Rows from block 3 of the encoder of a small image VQ-VAE, named by matrix and row number. Rows with one number belong to one neuron. Each number is 128 + 24 x the weight over its row's rms, rounded and kept within 0 to 255. All counts start at 0. Numbers have three digits each. After the name is the row's rms in percent of the matrix's.
After each neuron's rows are labels from the 100 images, of 14976, where the neuron reaches its highest value: "colour at peak" is the nearest of a few named colours to the mean colour under the peak; "strongest on" is what is common among them. Only what is clearly more common there than usual is listed. The data: flat shapes of many kinds, plain or patterned, on busy backdrops.
# fc1: MLP up (encoder.blocks.3.mlp.fc1.weight, 384x192), inputs 0-31
# fc2: MLP down (encoder.blocks.3.mlp.fc2.weight, 192x384, transposed), outputs 0-31

fc1.255 096:097096147179109134140175095141133123114123120121119157115126146100151108099142115130153063125092
fc2.255 104:132156144146142121129160137111134136145132141144100169149110107176121129129159103129148144105131
colour at peak: white
strongest on: orange shape

fc1.293 109:099109121167114139138108133114137136105128129139136112156119119100158115147139126118093136103102
fc2.293 109:152145115142144143121136177171093141165150144127120152130122144132119078124183118109110123106131
colour at peak: cyan; green
strongest on: teal shape; its colour: teal

fc1.334 104:116145120117089107124131165141099147109122127096151116137147086159119153123126146157135098116130
fc2.334 104:129119149119126124156101155153139119126092036127152128090138165169153092129127160092164121135116
colour at peak: brown; red
strongest on: red shape; orange shape; its colour: orange

fc1.113 089:175126089145123105132120181122135127128117116151122127144154119117133099132104131113110137140103
fc2.113 091:103139120114146167143170150156125122142149150136153142146109111160134158136121116070165100164126
colour at peak: purple
strongest on: purple shape; blue shape

fc1.202 099:133120162137152126168153090159100157091144141145171114140143125117145138179157141101127124123134
fc2.202 102:106166083139078122124100106123175091156126130092139126108146140110126109101069144121093083154141
colour at peak: green
strongest on: teal shape; flower

fc1.168 104:134090131138099118133181143114141078088141123137120130073120140141112129133130123174117122144111
fc2.168 104:157135115088154165134111164108093119128139139194087153135117143089128104161127140163167105151157
colour at peak: brown
strongest on: ring

fc1.54 124:107110110128122137104122187144168066140141127099135134116131115167088141118120139140084109121132
fc2.54 127:103103138117153129089144104143124143145117143133115116147134108125186090156136143133110141145079
colour at peak: yellow; orange
strongest on: pink shape; orange shape; yellow shape

fc1.366 105:145150137163125133116168144076173147135122139112112120132095117108154106096152125134111140111145
fc2.366 101:133164124159121115136141151149147156119133119136110083128105105120135139139090127139143164148143
colour at peak: grey
strongest on: white shape

fc1.336 099:131116075173099078136122150127113101133087106140147141133133092130087143100118145156150153129090
fc2.336 104:142127154105125155112126118133147126150121128122138188129133107107162119129126136132138142107098
colour at peak: white
strongest on: white shape

fc1.264 105:168137105150122131126135143123101131147113121112099148098115095096139109088118117138122139085093
fc2.264 093:091131153130141137114162106157155094129109139118140172130158165144137120123120154111135102154115
colour at peak: brown; black
strongest on: white shape; yellow shape

fc1.233 100:136127170130130151087169097105179103150172090113048129124130134120143090134132100099132119128145
fc2.233 102:125110046140070116121126081162113100112099153112139127145119114111105139160162118097107141148124
colour at peak: orange; yellow
strongest on: orange shape; its colour: orange

fc1.86 084:125133123127107129127143135109113126136139098109126116184116130116111149151111124118094151165149
fc2.86 087:100104188107147130153121110139136120127103161169135140131162144124098139127124112103142111120137
colour at peak: brown
strongest on: yellow shape

fc1.95 093:125111086139117112141141122108083115131150179124160123160161138158117101129122124159107144087175
fc2.95 110:123131138163104117083126155151150143126118088111118140138098149162106062081165153161126176124130
colour at peak: green
strongest on: green shape; count: five; its colour: green

fc1.380 098:120109124143080141136145104151124151110130129189088137161125159105123128119115107093133124133103
fc2.380 091:121104121156149096147160096112196145152146110088134108123105153104089115125134148170122097133117
colour at peak: green
strongest on: teal shape

fc1.34 104:129127119143098193160155136122098124154091124111122113161140105091156141154110132179153154107160
fc2.34 097:175158135092145129103135168133124128119153165099156147112103169192113119119157145133105136140086
colour at peak: brown
strongest on: yellow shape; its colour: yellow

fc1.42 110:092142150170114131147107102177112112163136150131067155121128138112150124130139119119141116140186
fc2.42 113:125121101112117108110188116110180178131131117121159140146111157100127097114132127156171212158095
colour at peak: brown
strongest on: yellow shape; its colour: yellow

fc1.308 109:141088141134139122135093112155112139106115140114093118165152123127158106135113110137128203123113
fc2.308 093:155174162133120127140168145092128137151123129150099130149105138143125113128127099133186129138139
colour at peak: purple
strongest on: purple shape

fc1.161 097:132117169105113150121140167136103131144114166099138131110097121124104123124079119128119125178150
fc2.161 099:160167102127124130110112085083161122155122108141100143144118119145153142129155155149136148130088
colour at peak: brown
strongest on: yellow shape; orange shape; its colour: yellow; its colour: orange

fc1.179 095:134133070101101130103123075130077150098151145123136102119157140136131134111117140125072145109163
fc2.179 113:082134182142113129140137122087169118108160135126122106096123129106120093121143139095197144134107
colour at peak: green
strongest on: teal shape; ring; its colour: teal

fc1.323 110:164119109123090144118140133107124095122115105120146124107073162172186095084104094115127127168114
fc2.323 109:118116118128175135119132148165104176147188116139144113107169100118088167171159130149114133116154
colour at peak: blue
strongest on: blue shape

fc1.163 130:137126121149072171137170147125121112139113094074135139148157166121115120115149173123117128156121
fc2.163 145:136167129101112097133084148127125164112138130107114083149119095136125121162147172108100139090144
colour at peak: brown
strongest on: yellow shape; its colour: yellow

fc1.365 066:114091110108067088173101144184156160118122127125112104149105118147089141112087159096146128120137
fc2.365 068:120117173158133153119117086117066150146094115132130160128124156136144096078155148103111149118119
colour at peak: blue
strongest on: blue shape; its colour: blue

fc1.123 070:107173133090120133097165151125099132123121142124144093126106162123144137105159147140086117147117
fc2.123 077:141121145149140109127115102140120150108139092124105110109137136101106123096182125122104129097107
colour at peak: black
strongest on: yellow shape; blue shape; its colour: yellow

fc1.72 092:141091105129119153128107120122116140145096152158114066152140108188129121120130100128144132121136
fc2.72 100:072121136133134059162163103127119116082109123137135082134116107134149125114127103104130095132107
colour at peak: white
strongest on: white shape

fc1.299 089:104135118145129109104108141147148128112123132134130124127136088121148144124089116179108103125149
fc2.299 096:089089169094133110083140100138128141149147113141133129116096120102101142133138178125134117138161
colour at peak: white
strongest on: white shape

fc1.310 102:137119122107137164167092121104129133116145125107122089132164193200136121132125103121154181123082
fc2.310 088:108147150104133134132124122139129075125092152120144112133132112106160130069148122108148133172088
colour at peak: red
strongest on: red shape; its colour: red

fc1.157 106:133121129144133131120160119093122144135128139137106118149108116182122094156132120148111127115133
fc2.157 122:161105160110128100113113152168112184106091145143078114126123138121129170138143154114109112116118
colour at peak: blue; green
strongest on: teal shape; blue shape; count: five

fc1.303 114:102139101113129098129116144099148126093073108118126126112107136111119145130137087130142155134103
fc2.303 110:129118096121161148109109108145119110123151138104146140119118114104140104128088134157099092090106
colour at peak: pink
strongest on: pink shape

fc1.15 106:187110157099132128140114085085152121157080160104108105145113125142143133099058125107107170141075
fc2.15 107:106093103144111121136131173175107103120136081143127115096101156136092148145123132140138117154154
colour at peak: blue
strongest on: blue shape; its colour: blue

fc1.208 090:173121127142119191089153143147139151148122134170121162156149125119155124122146111132119095146110
fc2.208 115:089115127136106076129100116119127088084102135089122077140185096128135097105163131146120158111132
colour at peak: orange
strongest on: yellow shape

fc1.83 129:104090155153170157147159096149121118063128094123160144129133169117143107126163154137157094134140
fc2.83 139:131136116152146114164117118105111159164104123124125171148124152138085138112132120119172154115087
colour at peak: purple
strongest on: blue shape; purple shape

fc1.183 099:086137140118115105125128141077132110066132140140118143131130143108138096115141143158118162093130
fc2.183 117:183109131095131140134153162139158119195105135102119117123122136142106185154159115104130125155140
colour at peak: cyan; green
strongest on: teal shape; its colour: teal

fc1.302 098:146128120091153103120157136130135121147110122101132131121186101145128159139099102157170135103089
fc2.302 090:104130143148138151135106113151132097120166143081140126165122099150195129130121114097142145148129
colour at peak: red
strongest on: red shape; orange shape; its colour: red; its colour: orange

fc1.35 115:132167130148139075152131126109140144172129146119125109118153110146123140152103124156174172146146
fc2.35 107:150100137093080162102106119163109119117140127113185162108081094125142126142155106171134137133104
colour at peak: white; green
strongest on: its colour: green

fc1.377 094:164123136145094131147135126172127153093102107117141099147128132130095126090116172117134150128101
fc2.377 088:103107121087153144126119127116142155153135153101107126146139132122152112139100150133125132172130
colour at peak: green
strongest on: teal shape; its colour: teal

fc1.367 100:109151149115142121144109111133161106156132120178153129119130140104099117140142135141156155129131
fc2.367 080:122090124145103143136147135161118146103129110131123115117145129159152139107144124125132111082101
colour at peak: purple
strongest on: purple shape; its colour: purple

fc1.172 099:133168162148124110119166182142128117127193140130127096113135115104160116109067131126140120129135
fc2.172 089:158149093147167152146062079098127148152100114123148138105143135140099152131135125133143098139138
colour at peak: yellow
strongest on: yellow shape; its colour: yellow

fc1.369 091:121137089131151124137109146143105116117110140083107131147124152084120088139123143132132135111113
fc2.369 108:125115125125120116115120133103158113063133128159114093134142122142143105109114128094098121084154
colour at peak: purple
strongest on: purple shape; its colour: purple

fc1.357 118:140097137087148104162097110126147133167146147107096109130135133125131119136108131113146112098088
fc2.357 110:039097099117108147119147157107161095078134132133214108101171102133138143155123132132126103144129
colour at peak: orange; red
strongest on: orange shape; red shape; its colour: orange; its colour: red

fc1.206 103:190080123141127105127133127147120170125111129123089119121145114073117107153165132121110115133109
fc2.206 093:136148148108140154105129101120130106147154166094140136192128116160127148127145168110139150138097
colour at peak: purple
strongest on: yellow shape; purple shape; its colour: purple

fc1.275 093:173082112134117137122152154109100151118094136149144099104169101138106138130172121147093118082102
fc2.275 083:143165128153184132083109079146099152142146112119130094162127123139113116133139076132104160123169
colour at peak: grey
strongest on: yellow shape

fc1.53 105:121117112167109144151158168119127140098160094108139099144136105153123141127125180125188131140143
fc2.53 126:120181098112136150134117137132105158117122124159136105110113092196165090134130161126130088110124
colour at peak: green
strongest on: yellow shape; its colour: yellow

fc1.180 093:107153085153152123099133133108132135138116108119117190097109148112121141136136096174144163141143
fc2.180 088:124116109133088157133099141151167153122179161118151090149136133157122145104135144133142121145106
colour at peak: grey
strongest on: white shape; its colour: white

fc1.76 105:142093118116132101152109143102167124093107100111155077125154128144142139137141083112086129127095
fc2.76 116:119109131073099103127146158097127140117115133118102187103092131109137108130157171109102112162118
colour at peak: blue
strongest on: count: five

fc1.148 121:107125086125124067147172149110078114107117120117122170132121119147152077125150140136140113107143
fc2.148 138:133133141123160136110101110105135132132127084126128128128130125131130168147117123104137168139109
colour at peak: green
strongest on: green shape; its colour: green

fc1.234 127:097127089153097125187157157163127101130177093075158147150153125136118137146110152112141139162113
fc2.234 135:115150114120091109106102139105123199092184177099130108123121101111122099110145168123114168092111
colour at peak: brown
strongest on: yellow shape; orange shape; its colour: yellow

fc1.131 112:087156097111099129094157145117160138113138117157143118130086133115125104126122146126118147125156
fc2.131 114:127139151156124131162115089182156089132134137103163074137135111110110136116099154123136092179055
colour at peak: pink
strongest on: pink shape

fc1.87 098:129095162113073142162137123131139142129126156150139144129125131156129123123125158116167151122156
fc2.87 106:132113075144128091156120111097099094109116121167133120113145108088136156139128124154101139106131
colour at peak: brown
strongest on: yellow shape; its colour: yellow

fc1.50 089:175116150149119162129115103127124104111127105135153076151135124145177117103094152093107097148141
fc2.50 088:130163103131123139107092130108113112155146171144125167111128116134139137145128136136123118140157
colour at peak: blue
strongest on: blue shape; its colour: blue

fc1.238 091:119130115137137144107164148151097138068148108146109116166158173113104111130155106093120115101084
fc2.238 106:150121163124109139131117081118145131155100107129165145109131112122116159116098106127096152147141
colour at peak: orange
strongest on: yellow shape; its colour: yellow

fc1.4 107:163170126141076180111133093137099132095093127121172096129102108086112108133172117135106159126154
fc2.4 108:086084171151133108153111104114155109132142054164097120085163094101147150114100117129145129140090
colour at peak: brown
strongest on: orange shape

fc1.353 098:124098145170170111115165159114141140114131125105133139126124133160143117158126111146108103136133
fc2.353 105:130099170097108113166096101156135151110117111169115075127135099127111111116134136119131165112156
colour at peak: white
strongest on: white shape

fc1.75 107:119147120110100137134121134127152142123145122130135097091139149133124160119110119164157081129174
fc2.75 098:123151162133161152107094111167103127120141147128068130130142088146116105111119131068137106142169
colour at peak: white; pink
strongest on: white shape; its colour: white

fc1.370 093:119109130145170085086105138153138093105090142117139129104112100071137131129151122127104115129153
fc2.370 096:149097123116086147157139164135116158139132094127164146150126123138126138120081108095178147150116
colour at peak: grey
strongest on: flower

fc1.145 083:108095131154130150091121096121126138129116124142141116127144110147127103108139130138099089116070
fc2.145 100:109162113188145076108140138099130120123129126142133067104175147109134120128119126119174139139129
colour at peak: blue
strongest on: blue shape; teal shape; count: five

fc1.150 088:132137100106105118105141110139128149118131133141136120140154136146126149144102151153169122121117
fc2.150 090:135116131146090168128140122141143116157105147110160127109133150124123152102156098108119128127166
colour at peak: brown
strongest on: blue shape; teal shape; ring; frame

fc1.13 090:086113135149117083096123144137129136107125097102164131148081112075079123116176118144127120139138
fc2.13 092:150157124096165175142131082163111137133112111105146156132146145135096145099142125105132127159128
colour at peak: blue
strongest on: blue shape; its colour: blue; frame

fc1.347 120:127166158129113118140081119115149156169113121083082148134129115151124123132119136140128135075117
fc2.347 160:132139121088163118159090124160089158114167145166087126123164160136107150173140142115139121132141
colour at peak: brown
strongest on: red shape; count: five; flower

fc1.376 094:117165101115152114087090084091139177103122139124148102112152131118098149124139175114142140116150
fc2.376 094:089111164160136121110148114176112105118134120145104120146149101103114095089098117151098133140123
colour at peak: purple
strongest on: purple shape; blue shape; its colour: purple

fc1.25 095:126161129137095079147120119180121148114100144112121139156160121098141127101152155129139131134122
fc2.25 104:134115131154149181113127173126132116086152173131104113111119175126137156148121149091156111101094
colour at peak: purple
strongest on: purple shape

fc1.81 097:150120122162130114119148139096126118088146127115162134099162111134168104127106127162182129107132
fc2.81 093:134132141133149154126133086169120165167103121127119172134136148145088141134180146128123152148148
colour at peak: red
strongest on: red shape; its colour: red

fc1.62 095:085121110120116149162141131102105138155097148127129109124124090103114133125087168128100134159139
fc2.62 113:120123091149128124125139116161120116106146157141095106099137122134142104158128113138096142119113
colour at peak: orange; yellow
strongest on: yellow shape; its colour: yellow

fc1.348 103:132156114147096164114063108070133118145137137166143096139119177153146121154127146106115129167108
fc2.348 096:160116136110152146103121112138138125105083105101167150150097086128120148121134110184139143138080
colour at peak: black
strongest on: white shape; its colour: white

fc1.142 105:143114127123068101101174122106124128133125104119165139082088067112091120129181133127138079134136
fc2.142 101:153114144134133165107141129157127118131087120090167153126139154152131153117155121095096144141144
colour at peak: green
strongest on: yellow shape; its colour: yellow

fc1.114 105:100142097130131154155154139173141088114175105173136087151172172091153125129157171121114113149125
fc2.114 087:116150121083148131102122124076120105123147123097143168098110144165171119161094098136148122096096
colour at peak: purple
strongest on: purple shape; its colour: purple

fc1.320 110:073146161109125137118133108128130131167153147099096140116106109105132108131134103134159072141136
fc2.320 102:133129098163103099127149082122092126124122114166130105162123105151106154164129098119155134105116
colour at peak: white; pink
strongest on: red shape

fc1.37 096:156109130160140125141158171110137133127092091114131146135122096059118105108167151145100173093151
fc2.37 085:073123145173146135142123135130122132107141111100148111152118164164103166103167152133142074149126
colour at peak: black
strongest on: yellow shape; its colour: yellow